Rows from block 3, named by matrix and row number. Rows with one number belong to one attention dimension. Each number is 200 + 30 x the weight over its row's rms, rounded and kept within 0 to 999. All counts start at 0. After the name is the row's rms in percent of the matrix's.
# q: attention query, key and value (stacked) (model.blocks.3.attn.qkv.weight, 432x160, the q third), inputs 0-159
# k: attention query, key and value (stacked) (model.blocks.3.attn.qkv.weight, 432x160, the k third), inputs 0-159
q.57,099,183,230,211,225,143,159,210,221,218,199,191,212,216,204,202,183,120,215,259,167,177,149,183,199,195,225,189,227,205,237,193,199,173,203,188,166,173,227,250,218,272,203,178,235,190,167,142,186,256,192,139,151,184,200,234,142,222,168,197,168,183,173,200,199,195,188,210,230,192,204,182,193,176,186,236,131,263,201,210,202,264,215,192,236,181,213,213,158,232,181,238,172,224,222,207,177,165,246,201,242,172,190,200,182,218,181,202,207,207,227,196,197,214,226,227,291,143,203,153,223,218,196,203,220,205,184,164,186,167,158,161,188,206,230,215,213,193,279,150,173,201,179,240,232,196,217,219,180,172,202,231,142,206,239,231,202,226,175,173,174
q.58,105,205,170,187,175,227,199,199,238,221,184,224,215,161,195,150,180,210,244,220,210,206,222,179,201,186,224,193,189,209,155,215,209,205,184,211,274,214,196,192,185,234,184,219,204,240,173,152,205,226,212,196,251,150,186,183,167,237,225,196,197,237,129,220,100,196,224,185,166,237,139,240,214,213,175,187,234,220,161,158,195,112,202,198,185,147,223,249,199,248,228,172,216,156,183,187,242,197,165,201,234,168,159,223,211,180,228,242,201,159,193,234,182,233,203,247,186,202,188,218,166,185,229,159,220,188,198,267,239,176,218,232,179,212,207,187,239,218,200,157,183,170,225,180,234,171,153,246,222,152,223,167,206,189,204,209,185,204,224,262,227
q.59,091,200,265,196,238,190,221,177,182,211,246,191,204,196,153,209,213,228,229,250,212,166,194,192,203,180,194,162,194,200,168,272,247,209,215,256,237,235,157,210,239,260,201,174,189,227,124,191,114,224,231,176,198,173,196,214,211,180,230,145,206,175,165,216,216,199,115,223,189,242,209,183,131,206,209,225,240,200,255,222,182,202,233,140,170,192,219,203,234,211,164,159,211,168,256,192,231,194,254,240,179,221,178,169,211,210,184,202,213,184,261,176,209,203,200,186,175,192,206,195,200,198,179,189,205,271,191,190,190,219,190,203,179,198,150,189,164,189,244,199,196,223,237,214,206,206,192,224,230,142,194,197,263,177,218,201,201,187,229,145,192
q.60,099,206,181,224,232,182,188,79,224,234,192,212,264,212,192,256,201,176,224,206,235,166,256,192,187,198,196,199,175,241,166,214,229,229,202,135,222,183,145,224,229,191,174,166,152,224,224,187,242,267,172,177,240,152,175,213,205,220,238,195,200,218,159,221,181,198,189,156,251,153,189,204,148,174,224,185,201,201,190,178,223,178,255,206,161,233,209,201,204,214,170,279,234,188,187,209,210,236,180,232,208,205,189,140,205,186,185,180,199,263,180,199,203,205,201,245,224,201,199,259,224,211,152,194,205,161,200,166,178,171,184,177,160,187,182,175,187,206,198,238,207,206,156,270,173,224,183,166,167,168,223,193,197,218,191,233,233,189,195,174,211
q.61,099,223,209,199,155,227,233,182,160,200,125,188,244,213,225,258,177,261,249,202,223,193,208,214,140,204,206,233,196,186,211,184,213,184,221,201,177,218,252,190,159,246,202,186,215,206,207,194,203,200,211,188,190,235,183,229,149,214,198,204,225,202,183,158,188,144,185,128,241,174,223,197,190,229,170,181,179,205,188,170,171,163,132,173,250,269,157,181,197,111,252,187,196,164,198,193,184,256,186,166,169,228,201,226,208,204,156,184,266,217,214,251,184,177,225,241,198,221,213,217,204,180,200,241,208,245,207,191,198,200,198,189,239,213,222,206,224,190,229,209,171,187,154,165,206,217,128,219,236,173,224,216,211,222,179,219,270,180,197,161,236
q.62,110,199,203,192,239,192,182,246,203,194,195,195,187,185,218,193,228,180,229,211,157,160,146,148,223,225,181,232,217,267,176,198,159,224,227,155,169,188,186,189,212,147,222,141,195,165,207,151,182,219,159,173,185,258,226,197,230,209,131,231,247,178,222,173,247,249,213,235,171,271,225,214,206,229,148,205,252,186,214,196,227,194,190,181,192,206,168,252,161,248,246,169,273,207,228,202,177,161,162,202,222,244,180,216,215,192,212,277,184,175,184,182,216,201,198,134,192,199,220,167,195,203,248,190,219,174,169,211,225,207,180,238,208,152,176,185,218,212,224,166,260,182,200,184,226,225,191,211,204,171,184,230,230,139,208,208,205,168,191,184,214
q.63,101,208,191,180,198,227,167,212,178,219,240,172,189,215,225,248,222,245,253,216,214,187,208,145,232,179,214,200,209,198,165,216,219,173,180,235,118,184,211,249,148,221,177,277,184,185,242,204,186,217,220,163,202,181,144,224,192,217,221,258,219,194,260,201,230,247,216,208,168,234,245,167,223,215,229,172,212,202,243,208,166,174,220,209,186,162,251,247,179,151,148,178,177,150,230,199,159,171,201,206,213,267,190,212,158,196,150,219,178,210,183,219,197,204,193,177,179,267,200,187,198,157,196,262,143,180,163,192,186,226,214,169,216,201,236,150,175,214,201,227,189,185,198,217,201,214,163,225,158,167,172,236,255,210,201,206,223,228,193,171,160
q.64,104,181,206,226,178,239,234,183,172,224,233,199,183,223,246,163,190,160,205,163,207,227,143,260,181,167,213,240,172,182,233,208,217,195,295,194,234,156,166,216,248,249,168,212,199,246,212,166,216,184,209,179,147,152,135,192,211,180,189,192,215,194,201,146,179,195,205,190,216,161,219,207,218,217,217,178,200,258,233,173,213,185,212,193,212,211,169,166,228,166,213,161,196,196,231,210,173,254,228,143,196,214,259,206,215,203,211,189,184,217,190,141,195,162,127,188,238,219,230,216,219,211,236,137,189,186,173,239,191,203,188,213,202,160,195,249,204,214,164,222,193,227,154,205,160,157,143,227,218,141,175,200,235,197,242,173,172,227,218,207,229
q.65,091,199,175,143,241,189,150,198,196,178,234,165,206,240,190,226,228,231,260,205,206,203,250,192,184,177,182,176,234,180,230,154,201,200,214,244,204,213,251,224,183,243,197,185,184,201,199,183,191,169,249,138,193,236,198,185,207,194,185,205,179,133,145,169,221,178,198,211,198,219,185,183,221,178,202,212,238,232,204,192,221,167,232,203,150,269,194,173,186,126,218,154,171,190,253,231,218,291,184,197,201,205,178,163,140,195,185,265,249,179,204,148,204,215,238,272,179,190,218,207,193,187,219,201,235,190,184,189,186,185,275,185,210,180,180,254,214,218,205,269,181,216,181,163,222,215,208,163,208,195,189,192,179,196,238,197,183,177,194,146,176
q.66,095,162,241,232,239,200,174,169,233,243,267,197,192,174,138,221,229,191,215,209,206,146,147,244,215,179,211,211,158,206,161,192,179,181,205,259,175,153,195,208,190,205,221,192,194,185,197,211,210,187,184,143,244,159,192,201,254,168,172,210,230,177,164,219,209,188,180,195,156,168,201,190,187,151,234,212,188,250,173,272,167,186,214,238,196,174,219,188,209,156,235,162,203,179,261,200,173,176,190,230,206,215,218,178,185,219,203,176,259,248,212,191,197,177,152,213,217,172,159,203,161,210,227,244,204,160,182,250,151,226,200,156,207,225,188,124,252,230,199,170,233,192,173,206,188,211,194,251,232,185,239,203,190,256,192,175,229,261,204,200,170
q.67,101,160,232,217,195,215,178,251,191,214,184,171,190,180,235,199,217,200,225,212,173,184,126,207,191,209,221,171,223,242,224,252,148,181,190,236,245,233,191,166,193,227,234,174,240,161,174,204,151,170,219,154,206,158,218,204,207,205,232,167,182,163,230,236,172,230,173,198,214,236,110,233,165,218,161,213,150,203,213,225,169,229,183,194,176,221,200,219,144,158,254,309,225,231,221,210,194,180,236,232,200,190,164,197,235,205,172,193,207,207,227,109,170,174,228,219,206,223,185,211,188,210,207,234,211,212,224,202,201,172,190,188,173,231,239,163,205,234,241,198,165,227,243,229,197,196,214,155,177,166,200,224,154,216,196,174,226,161,230,234,202
q.68,099,182,184,182,226,191,167,180,228,164,151,220,201,179,175,222,222,133,130,156,201,201,236,192,192,129,202,191,203,258,176,196,198,216,222,199,179,192,181,205,213,216,161,169,236,175,195,195,181,208,199,244,236,268,243,206,203,215,221,166,240,187,239,205,226,192,155,162,207,258,155,237,147,224,180,207,205,211,228,219,204,211,213,213,186,181,217,185,217,153,155,193,216,155,193,171,186,220,226,192,187,217,194,233,173,180,256,202,229,220,252,163,163,253,213,164,203,204,194,238,218,166,247,207,189,254,204,202,188,127,160,169,223,148,189,205,234,166,239,243,188,243,231,202,249,149,153,213,179,198,242,173,197,168,178,193,192,240,162,254,225
q.69,092,142,211,190,205,183,153,191,220,213,222,202,202,212,214,192,155,219,227,224,213,201,166,209,202,268,182,163,236,240,266,206,217,172,193,200,198,150,191,249,168,143,129,205,173,186,230,197,173,154,189,212,244,166,231,140,233,238,230,192,225,197,171,188,194,187,224,199,164,162,222,148,220,176,136,214,208,219,205,192,194,180,196,203,184,239,232,169,178,172,230,160,232,161,229,187,183,182,202,204,197,208,221,255,159,213,194,200,188,237,200,204,223,204,233,203,170,228,210,213,192,198,223,217,242,184,156,248,189,245,217,183,205,219,224,218,223,193,290,215,214,206,215,93,204,197,216,256,241,181,189,173,167,205,236,177,238,184,270,167,197
q.70,098,154,169,156,161,159,202,180,189,174,170,194,225,158,200,183,240,191,243,230,222,189,233,277,218,196,242,224,207,206,188,149,213,159,193,247,203,220,212,216,173,217,199,200,233,201,179,218,217,216,226,226,209,233,207,198,205,179,206,173,156,179,237,154,243,186,195,186,192,164,152,180,192,208,232,169,206,246,226,223,156,224,182,194,190,264,137,230,207,194,215,258,166,156,198,172,249,213,232,167,140,247,199,215,221,192,234,199,213,201,240,176,240,199,238,177,175,233,239,183,196,196,201,235,222,192,266,259,197,202,192,142,207,214,224,154,222,179,184,216,158,127,207,238,181,190,126,164,193,176,152,171,186,228,236,171,219,168,185,196,181
q.71,102,182,183,162,195,207,205,228,241,221,225,198,216,201,163,222,213,216,197,151,196,270,215,167,200,179,153,173,248,248,204,193,242,194,290,228,232,191,196,148,187,193,210,194,184,217,209,198,152,162,171,198,202,218,152,211,235,118,172,149,206,184,215,206,238,243,185,193,207,223,179,156,213,179,167,266,189,216,228,179,132,194,256,136,152,215,143,227,236,202,168,177,229,170,202,194,213,236,213,218,208,187,157,201,188,191,218,221,176,228,249,210,202,202,229,164,225,160,181,200,149,176,228,198,191,209,224,166,209,237,150,139,218,183,241,177,222,217,142,176,180,231,197,187,197,178,198,162,243,239,236,191,200,241,242,214,186,178,199,200,192
q.72,097,250,209,221,188,172,193,199,206,219,247,175,173,190,192,146,119,229,211,229,211,214,214,197,231,242,218,247,210,189,229,195,229,259,201,224,157,230,202,211,219,162,198,252,151,207,199,229,233,206,171,209,199,201,113,233,205,197,175,301,237,199,244,169,133,209,176,211,187,209,161,209,189,196,203,161,182,230,168,168,208,182,159,201,173,184,221,225,186,210,203,149,214,178,224,173,233,132,244,230,193,168,246,169,173,211,193,220,194,241,216,214,209,190,174,167,225,188,165,160,167,246,201,219,174,123,231,186,205,222,243,187,202,225,227,181,182,250,191,194,179,196,235,211,161,283,183,183,219,218,178,186,210,163,201,189,198,189,184,178,216
q.73,103,148,212,165,235,167,257,159,179,198,185,152,247,174,233,224,193,249,179,225,246,173,219,119,247,242,201,142,235,182,194,189,161,204,199,206,202,197,207,222,234,155,189,233,225,204,211,181,170,211,235,221,231,254,222,175,242,171,216,223,139,180,168,182,185,242,196,229,232,218,190,156,168,139,171,160,123,167,199,179,169,197,232,217,153,229,187,217,169,195,221,200,173,212,171,165,202,183,221,217,220,198,207,200,202,168,237,204,186,167,198,222,190,206,218,194,182,178,226,214,240,200,167,195,198,187,268,196,194,205,162,221,155,193,240,239,196,218,182,258,183,194,267,222,179,198,219,176,190,165,205,162,186,245,209,200,263,221,218,135,216
q.74,094,235,202,241,173,169,144,226,194,217,197,202,193,233,244,192,147,193,187,198,262,198,196,173,162,189,197,186,165,190,200,166,192,228,206,209,176,187,143,186,236,211,199,260,207,247,212,249,192,219,124,143,158,244,202,181,219,177,190,172,201,161,213,175,217,223,164,215,230,195,178,137,228,121,161,197,134,236,249,160,257,186,200,204,197,173,232,262,242,204,224,208,195,227,191,155,190,248,184,178,253,196,159,234,211,186,233,207,167,226,197,193,200,222,188,188,259,185,189,186,204,180,276,203,218,170,199,225,205,154,183,226,229,178,215,191,243,197,265,188,202,219,229,193,235,173,176,215,187,186,169,207,193,230,202,236,167,216,203,234,159
q.75,098,231,171,225,219,210,169,165,204,169,144,206,227,241,250,197,209,187,169,200,178,245,231,182,225,240,228,188,191,147,216,260,210,213,261,185,224,159,181,170,208,201,203,212,219,200,181,170,186,208,165,211,214,250,225,209,203,212,217,236,213,151,176,180,210,167,191,207,160,135,214,139,145,173,154,226,266,179,201,176,246,215,210,187,238,190,231,183,186,261,255,167,236,193,195,206,191,210,163,225,151,170,241,188,235,216,182,170,245,183,149,177,198,222,248,180,227,186,203,221,135,121,172,210,210,251,169,236,212,210,183,169,218,245,185,209,245,147,186,171,223,197,182,203,223,217,217,186,177,158,218,190,196,169,241,204,206,198,247,171,198
q.76,099,205,169,201,211,211,231,162,177,226,223,165,151,131,168,175,208,206,201,224,171,230,252,214,186,198,208,143,194,182,205,226,189,191,266,208,124,171,188,204,226,188,175,170,168,204,190,193,235,180,200,227,172,190,233,223,233,186,233,176,182,244,151,158,267,224,197,197,235,225,199,187,221,189,173,224,226,143,196,186,202,208,229,178,248,187,160,260,167,189,206,210,214,228,213,187,195,181,179,220,216,210,209,264,220,193,215,242,197,199,201,191,248,206,238,220,222,214,182,163,193,181,212,268,194,180,246,188,162,191,272,158,187,176,189,150,162,179,161,194,175,218,248,140,179,198,159,179,254,205,182,208,178,272,240,204,195,181,204,155,266
q.77,099,163,199,192,237,158,234,199,186,188,229,185,196,212,218,200,199,199,178,242,198,149,134,211,197,205,188,137,230,241,179,170,178,190,229,200,247,216,181,273,228,190,208,223,194,223,241,221,161,210,212,206,169,170,199,190,204,208,203,213,165,123,261,182,191,186,194,194,242,194,249,202,225,181,242,197,216,250,240,199,204,208,182,190,180,188,219,220,237,236,186,189,148,245,144,234,229,225,217,196,188,168,254,178,195,204,257,196,240,151,165,181,147,177,205,229,158,177,162,226,237,186,221,167,174,248,183,198,192,234,230,226,177,199,220,257,214,194,209,209,172,138,244,242,159,154,236,210,163,130,216,178,228,194,225,210,208,156,186,255,198
q.78,104,193,166,207,183,165,201,167,263,264,186,238,141,247,176,228,191,218,139,168,244,205,138,220,142,194,195,221,235,233,211,170,205,191,177,178,193,200,170,228,159,236,198,210,193,226,180,264,212,232,163,216,157,223,176,203,186,204,135,183,217,160,182,183,184,201,207,145,175,172,197,243,180,157,261,218,179,220,183,161,246,152,207,190,198,205,221,205,219,199,213,205,190,197,215,226,206,229,205,228,182,183,204,226,199,227,242,229,193,259,208,206,216,166,182,211,161,172,235,178,192,150,195,163,267,184,219,168,274,203,227,175,188,216,211,263,192,250,185,202,192,236,187,154,251,176,195,237,173,172,171,223,182,162,259,181,174,178,199,173,200
k.57,106,144,200,218,188,158,182,256,231,218,180,230,219,199,144,172,226,230,192,236,224,233,220,231,201,214,181,251,209,189,157,191,222,198,198,212,201,164,186,171,222,213,148,168,229,178,230,172,151,183,251,212,158,208,205,259,195,138,189,196,202,146,228,242,199,166,188,236,191,194,227,232,135,216,218,190,179,237,175,251,162,214,208,227,155,179,222,207,188,205,187,247,173,203,205,171,140,201,246,144,221,201,167,177,222,211,259,199,248,245,194,189,220,190,219,207,198,174,190,182,204,199,232,179,215,225,154,202,225,167,215,215,221,263,143,219,177,187,200,179,223,129,222,169,144,164,251,143,215,203,196,191,218,200,211,176,226,174,235,163,250
k.58,105,186,179,204,159,174,144,192,173,187,177,200,137,156,204,186,178,215,185,178,213,211,187,209,270,181,214,199,199,192,145,196,182,148,219,258,142,236,236,186,184,184,239,196,204,258,232,200,174,209,147,197,280,219,213,162,255,217,226,189,205,239,199,193,168,153,157,229,204,215,236,218,217,215,172,222,170,204,203,182,179,242,209,255,194,211,184,237,235,190,185,214,250,186,178,189,184,198,228,204,194,246,292,208,179,192,174,211,155,204,154,226,184,206,231,199,169,241,208,169,192,183,169,194,274,215,242,210,223,209,175,158,152,224,161,120,215,195,208,168,223,220,205,175,218,161,205,205,240,196,169,258,189,236,174,192,220,216,201,222,180
k.59,096,227,191,190,205,271,209,231,211,186,213,211,147,179,191,164,206,256,183,250,192,173,260,139,222,216,196,167,174,216,251,197,232,206,241,208,206,220,243,201,196,162,236,205,192,236,193,203,224,185,168,205,158,172,189,201,191,195,164,172,195,181,174,168,216,209,154,261,230,199,179,143,128,180,214,235,230,221,140,145,161,177,201,211,186,242,214,188,205,170,192,170,237,191,197,156,210,183,256,223,172,173,140,232,216,211,182,229,233,201,169,200,220,237,174,234,190,223,244,212,174,182,196,163,194,189,174,223,226,242,187,193,170,203,251,227,217,200,270,256,153,207,179,246,243,208,219,145,204,175,193,159,191,219,219,208,240,183,169,217,144
k.60,101,221,183,157,232,127,160,185,153,203,142,194,248,212,184,192,177,194,166,214,211,220,198,226,142,202,183,199,155,142,277,132,215,183,210,200,232,174,199,216,210,200,215,194,172,266,161,187,240,221,257,182,175,181,191,195,176,205,167,227,200,214,209,212,187,194,193,202,202,164,202,216,181,233,223,210,155,236,205,185,203,205,241,192,195,219,203,233,181,229,224,217,222,135,266,237,184,208,186,202,219,214,244,183,220,193,202,231,186,266,193,249,213,210,180,199,195,191,205,164,157,246,209,190,236,198,191,195,217,229,235,222,201,180,171,194,161,217,264,197,134,175,152,214,148,198,169,220,168,214,160,169,189,203,260,190,222,281,213,262,186
k.61,102,233,229,217,235,212,216,182,231,204,137,190,261,233,179,199,221,229,212,203,190,175,283,232,156,212,171,240,133,215,170,180,216,234,201,242,215,210,164,223,181,141,175,236,205,217,234,196,214,104,242,186,198,190,202,231,115,259,198,145,183,199,221,192,192,188,160,224,215,147,200,202,212,183,153,185,237,195,219,210,223,207,170,179,244,233,211,220,205,204,226,213,159,169,183,187,207,247,213,149,192,208,186,178,172,199,135,175,181,219,231,254,182,188,236,200,238,207,224,210,155,238,205,254,230,172,228,192,201,181,194,184,181,189,203,214,179,214,219,169,175,252,198,190,244,217,186,207,187,260,188,222,237,194,204,143,200,176,179,162,199
k.62,106,165,169,239,213,213,191,190,156,184,221,221,174,211,211,162,172,181,217,228,179,214,112,250,268,254,160,229,154,209,227,210,219,187,208,135,223,202,141,136,188,229,200,188,225,169,230,175,171,182,198,248,188,212,212,212,164,222,204,208,181,226,272,154,226,190,205,196,204,251,187,219,197,257,165,188,245,155,177,207,181,197,211,208,209,191,209,153,162,178,194,156,207,173,205,201,219,141,215,180,222,230,142,219,249,200,247,177,200,173,204,239,241,223,213,165,214,217,252,215,217,177,195,270,200,160,223,205,135,191,149,214,221,156,193,222,225,171,232,206,224,191,206,178,213,190,253,227,148,209,170,221,166,177,189,216,203,194,195,190,220
k.63,103,195,167,176,206,208,179,211,214,257,259,218,228,151,187,220,191,200,230,229,185,250,232,128,193,188,227,149,180,239,169,202,231,238,195,204,178,219,214,182,201,233,198,223,220,231,203,221,174,188,237,128,169,237,145,221,205,218,235,141,175,241,236,254,246,208,189,235,176,161,226,165,166,185,197,235,226,150,168,181,187,183,158,209,199,128,190,196,134,181,197,197,187,199,234,237,218,198,192,206,190,166,217,209,221,199,201,219,155,203,235,251,202,199,157,208,209,276,182,204,170,189,126,235,198,171,218,228,200,204,220,198,164,236,225,197,181,239,160,204,155,230,189,248,219,243,224,190,217,179,212,197,160,170,159,198,189,166,211,159,243
k.64,103,207,169,160,278,239,230,232,243,192,231,206,215,230,178,174,200,179,191,170,193,198,178,196,172,177,255,183,239,168,201,167,193,229,208,199,162,195,193,267,182,144,176,203,208,237,202,192,205,181,133,126,212,206,202,210,210,255,173,198,203,188,199,133,203,198,154,205,221,225,238,177,205,242,213,204,233,252,213,179,172,226,198,182,229,200,226,166,195,197,198,204,154,183,220,170,207,176,192,186,196,209,228,183,171,236,206,179,202,191,203,257,202,168,232,158,231,194,219,261,202,218,240,140,149,199,177,213,175,208,181,173,200,177,199,252,224,148,160,185,236,198,167,177,210,170,225,178,198,159,162,167,298,265,175,222,204,213,197,234,135
k.65,094,196,230,175,207,204,182,173,195,154,193,204,247,192,212,282,216,205,218,238,199,198,198,209,238,194,193,218,176,207,202,141,172,213,243,142,212,180,256,193,183,241,236,182,201,165,223,231,215,174,251,214,238,188,224,191,223,260,223,212,173,163,169,204,200,217,139,190,182,132,228,190,201,135,147,247,160,174,198,243,176,175,179,159,161,193,244,180,238,207,196,247,164,231,218,230,236,157,161,205,219,184,204,203,166,198,179,159,226,196,214,232,207,203,220,167,186,195,211,227,150,184,209,199,189,242,216,186,237,233,195,198,220,227,168,201,242,208,187,227,159,168,172,217,230,184,183,179,149,282,197,216,220,246,217,167,198,184,186,108,196
k.66,093,192,215,224,219,199,205,184,213,226,213,254,201,137,161,196,227,231,198,166,212,210,183,125,174,187,203,207,180,230,213,206,217,208,274,186,111,185,194,215,214,212,263,242,199,205,237,204,207,213,174,202,169,215,199,221,216,216,144,198,220,203,205,240,199,148,135,259,244,207,213,217,180,169,202,213,181,206,179,213,195,179,229,163,192,221,215,132,181,270,239,210,195,202,202,175,181,184,191,193,242,169,226,158,198,199,207,177,199,184,236,181,200,255,207,182,186,188,216,186,199,200,262,219,170,174,153,232,198,156,213,191,145,198,221,192,189,198,109,187,271,224,150,180,213,218,196,148,190,218,204,212,161,158,191,258,251,211,244,220,178
k.67,106,207,164,151,155,247,172,232,218,214,158,206,261,210,238,184,159,159,208,188,154,200,188,223,195,191,131,232,200,225,207,184,190,174,233,184,206,245,203,125,237,191,190,208,195,161,251,178,179,237,169,234,213,142,174,204,209,157,217,198,194,190,266,231,226,212,186,248,188,202,206,204,133,183,182,209,161,256,196,223,233,187,145,214,218,190,189,215,232,176,169,225,199,246,220,221,176,161,213,188,234,172,182,163,197,195,196,159,203,243,179,152,133,188,196,223,222,227,217,198,240,205,228,181,172,196,218,183,236,168,175,198,173,186,227,198,178,210,216,232,200,154,183,240,227,239,215,180,184,241,211,209,179,201,191,195,245,210,308,248,219
k.68,096,189,227,213,198,226,254,212,188,176,147,216,235,186,209,213,206,220,126,210,176,208,212,198,211,189,161,132,235,248,162,186,188,138,214,202,234,217,191,186,233,150,253,217,230,221,176,229,225,214,234,207,166,218,228,219,211,162,255,176,164,197,191,191,171,195,200,194,216,221,148,214,185,207,200,259,227,180,173,182,212,199,227,260,211,166,202,219,195,190,195,189,239,168,164,171,256,279,227,156,200,194,161,192,180,209,136,158,200,233,209,196,194,206,144,204,187,202,219,214,184,210,265,148,221,206,156,177,207,195,177,233,175,160,118,201,200,174,166,255,186,228,175,189,180,182,181,218,197,159,263,217,224,201,265,237,191,217,200,230,186
k.69,091,168,240,221,157,203,202,130,255,188,219,262,202,191,134,222,194,229,154,178,187,190,154,174,154,194,179,197,203,193,214,200,206,218,182,198,201,168,205,252,215,194,218,178,160,211,253,181,260,181,196,177,269,224,245,180,241,199,201,156,218,178,219,211,213,252,158,197,189,244,205,169,197,207,243,219,162,179,228,182,165,230,110,200,197,216,244,213,148,242,243,200,188,232,239,193,213,166,155,182,191,209,172,209,181,190,219,175,230,245,171,232,238,211,160,221,210,226,183,164,237,210,230,228,189,194,229,198,192,135,188,201,198,190,182,206,185,224,194,162,238,247,178,142,209,193,188,191,178,237,214,219,190,259,178,175,250,185,168,149,227
k.70,103,141,196,212,180,246,184,253,225,194,133,214,221,192,240,210,241,210,249,185,173,195,237,207,223,241,259,234,180,193,155,190,210,144,259,230,255,171,181,253,236,142,181,177,222,131,167,203,191,176,213,235,155,220,184,208,199,219,221,224,186,232,233,145,130,202,166,237,226,207,180,138,194,151,190,236,187,177,248,212,169,222,188,193,222,199,184,231,201,260,215,194,166,229,231,199,213,199,257,212,214,209,155,199,208,210,149,137,172,174,218,163,195,198,232,185,263,225,158,168,193,237,211,192,195,168,189,204,190,181,211,174,203,208,202,164,190,204,159,210,162,224,187,245,205,210,188,210,203,230,186,176,161,218,179,227,199,186,154,177,203
k.71,102,202,188,206,216,270,213,220,184,195,185,258,170,163,200,236,183,199,124,213,213,174,204,187,189,215,183,211,217,176,219,189,176,184,172,212,231,203,197,201,214,177,178,170,237,169,163,192,222,184,227,212,228,205,223,153,159,175,264,195,185,164,150,259,187,209,200,167,180,167,229,212,192,193,219,218,181,209,189,205,124,177,211,200,180,196,189,178,169,125,217,205,188,248,204,252,269,177,192,242,248,209,129,172,182,215,111,145,154,162,199,168,232,219,176,221,225,196,211,203,254,198,223,216,191,177,161,230,221,229,175,198,218,229,173,231,230,204,199,201,202,247,192,181,124,224,193,222,208,224,214,253,216,211,260,235,161,229,201,215,167
k.72,096,241,179,208,196,206,178,252,170,209,216,219,201,159,197,184,169,243,197,181,188,250,205,186,173,177,249,182,212,259,181,181,155,212,218,249,179,203,162,180,156,222,174,220,212,213,210,196,207,164,214,195,221,210,175,186,216,230,197,214,230,245,164,183,179,207,213,158,214,254,275,152,258,199,245,167,159,192,165,216,223,234,243,112,176,195,200,229,145,238,172,165,193,228,214,183,246,120,188,193,210,181,215,156,177,207,163,208,201,191,214,186,170,231,195,169,162,242,159,204,256,179,184,193,193,171,179,229,198,190,204,183,216,259,236,159,238,185,236,173,192,231,275,192,174,217,187,170,251,169,225,194,187,199,142,204,236,190,198,172,211
k.73,097,173,210,161,235,207,234,150,195,214,194,189,215,180,232,202,172,219,154,217,232,215,184,172,207,227,188,196,194,181,214,140,219,158,183,270,248,205,249,194,181,185,221,194,137,210,209,183,234,191,263,208,242,156,170,125,191,168,213,197,192,178,226,216,230,271,186,171,196,199,228,180,189,165,253,242,228,208,266,185,213,184,169,204,188,214,201,230,231,207,165,214,231,210,183,276,237,191,179,186,224,162,174,210,191,197,220,201,254,185,212,181,211,212,205,247,181,209,176,188,184,231,157,187,219,210,187,188,240,232,204,198,167,149,207,221,200,231,193,261,210,238,226,227,157,173,211,237,174,139,126,179,123,193,203,198,170,191,190,145,183
k.74,087,128,191,200,191,214,200,267,192,213,204,239,218,220,215,220,224,216,222,225,229,212,187,212,241,181,274,175,230,201,201,178,211,166,165,169,202,229,227,159,181,218,224,199,215,228,160,190,245,176,185,152,223,200,237,201,263,165,221,228,156,170,190,186,239,149,196,250,179,181,165,190,265,204,258,197,145,205,207,207,207,200,176,213,161,190,206,205,168,203,234,177,229,168,137,172,174,211,212,249,172,201,171,156,231,204,223,197,228,225,151,170,229,150,172,239,204,224,187,208,213,201,225,210,180,202,249,175,172,177,198,202,239,145,192,186,214,178,191,185,260,185,263,172,208,157,155,216,217,163,149,222,192,158,193,163,147,183,240,239,236
k.75,094,184,223,221,194,164,165,149,261,221,207,206,207,253,198,239,179,216,187,209,204,158,190,220,229,195,196,171,210,182,256,193,248,266,194,149,182,200,161,214,217,215,156,155,231,206,153,140,232,159,189,268,212,208,260,184,241,198,145,169,170,170,134,163,230,184,196,212,168,204,177,210,129,212,176,197,158,183,217,222,253,181,199,230,185,187,199,141,193,172,216,192,229,167,196,223,210,200,221,189,171,233,208,186,227,212,191,178,260,242,201,241,217,200,241,198,242,188,195,184,211,158,150,189,239,206,199,205,251,222,223,162,269,178,192,172,182,168,181,189,254,181,210,182,219,230,221,235,214,241,164,220,186,186,169,185,170,192,199,151,188
k.76,099,208,219,181,193,194,149,211,175,153,170,154,171,188,170,167,186,255,195,218,230,172,226,200,206,257,175,190,187,140,224,215,185,221,187,207,213,150,218,163,166,195,187,254,201,234,243,204,236,246,189,225,196,213,182,158,183,158,268,186,139,175,205,204,219,220,201,207,181,238,209,215,217,190,202,211,178,189,189,262,189,189,238,139,226,225,151,249,209,186,150,198,184,162,224,219,239,191,191,200,247,194,201,254,221,211,159,165,201,191,246,204,224,195,239,207,210,164,243,212,162,129,233,204,245,167,225,164,222,241,192,165,222,158,225,250,138,220,213,191,227,261,194,155,198,227,142,186,150,177,227,189,209,203,210,178,196,174,167,183,189
k.77,100,158,182,166,224,172,253,237,184,192,211,272,189,231,219,239,242,185,212,225,141,242,190,214,181,180,233,170,248,214,206,202,200,147,216,205,233,176,226,256,223,192,166,186,200,221,181,195,172,147,185,215,205,191,144,196,182,222,182,236,193,154,216,171,216,253,200,261,186,210,270,184,184,206,166,226,276,194,233,223,133,127,178,237,231,219,165,210,203,153,192,196,221,196,186,184,158,205,212,178,212,204,229,155,204,210,204,211,179,202,177,218,174,173,211,236,152,180,133,191,213,216,204,168,188,234,195,206,180,228,214,197,199,207,203,199,196,230,211,191,212,124,267,242,189,112,239,199,199,156,191,187,226,167,197,204,199,202,201,216,178
k.78,104,165,209,252,226,195,213,229,260,247,230,206,212,177,201,208,224,183,190,280,222,170,170,147,194,250,178,175,275,208,212,212,181,219,191,240,190,199,210,227,226,180,218,197,253,185,162,235,228,154,209,148,194,208,188,171,216,221,195,224,210,207,189,222,193,217,161,194,183,181,241,208,217,173,222,179,169,199,185,190,165,214,166,146,184,217,177,189,161,199,260,224,271,174,215,215,187,211,230,172,231,208,185,214,142,210,147,182,164,203,131,181,170,225,242,240,160,209,196,225,190,205,217,195,175,195,254,217,141,172,205,144,182,211,149,188,261,198,233,165,179,194,187,157,253,145,237,239,219,192,217,188,215,145,169,177,211,245,200,193,200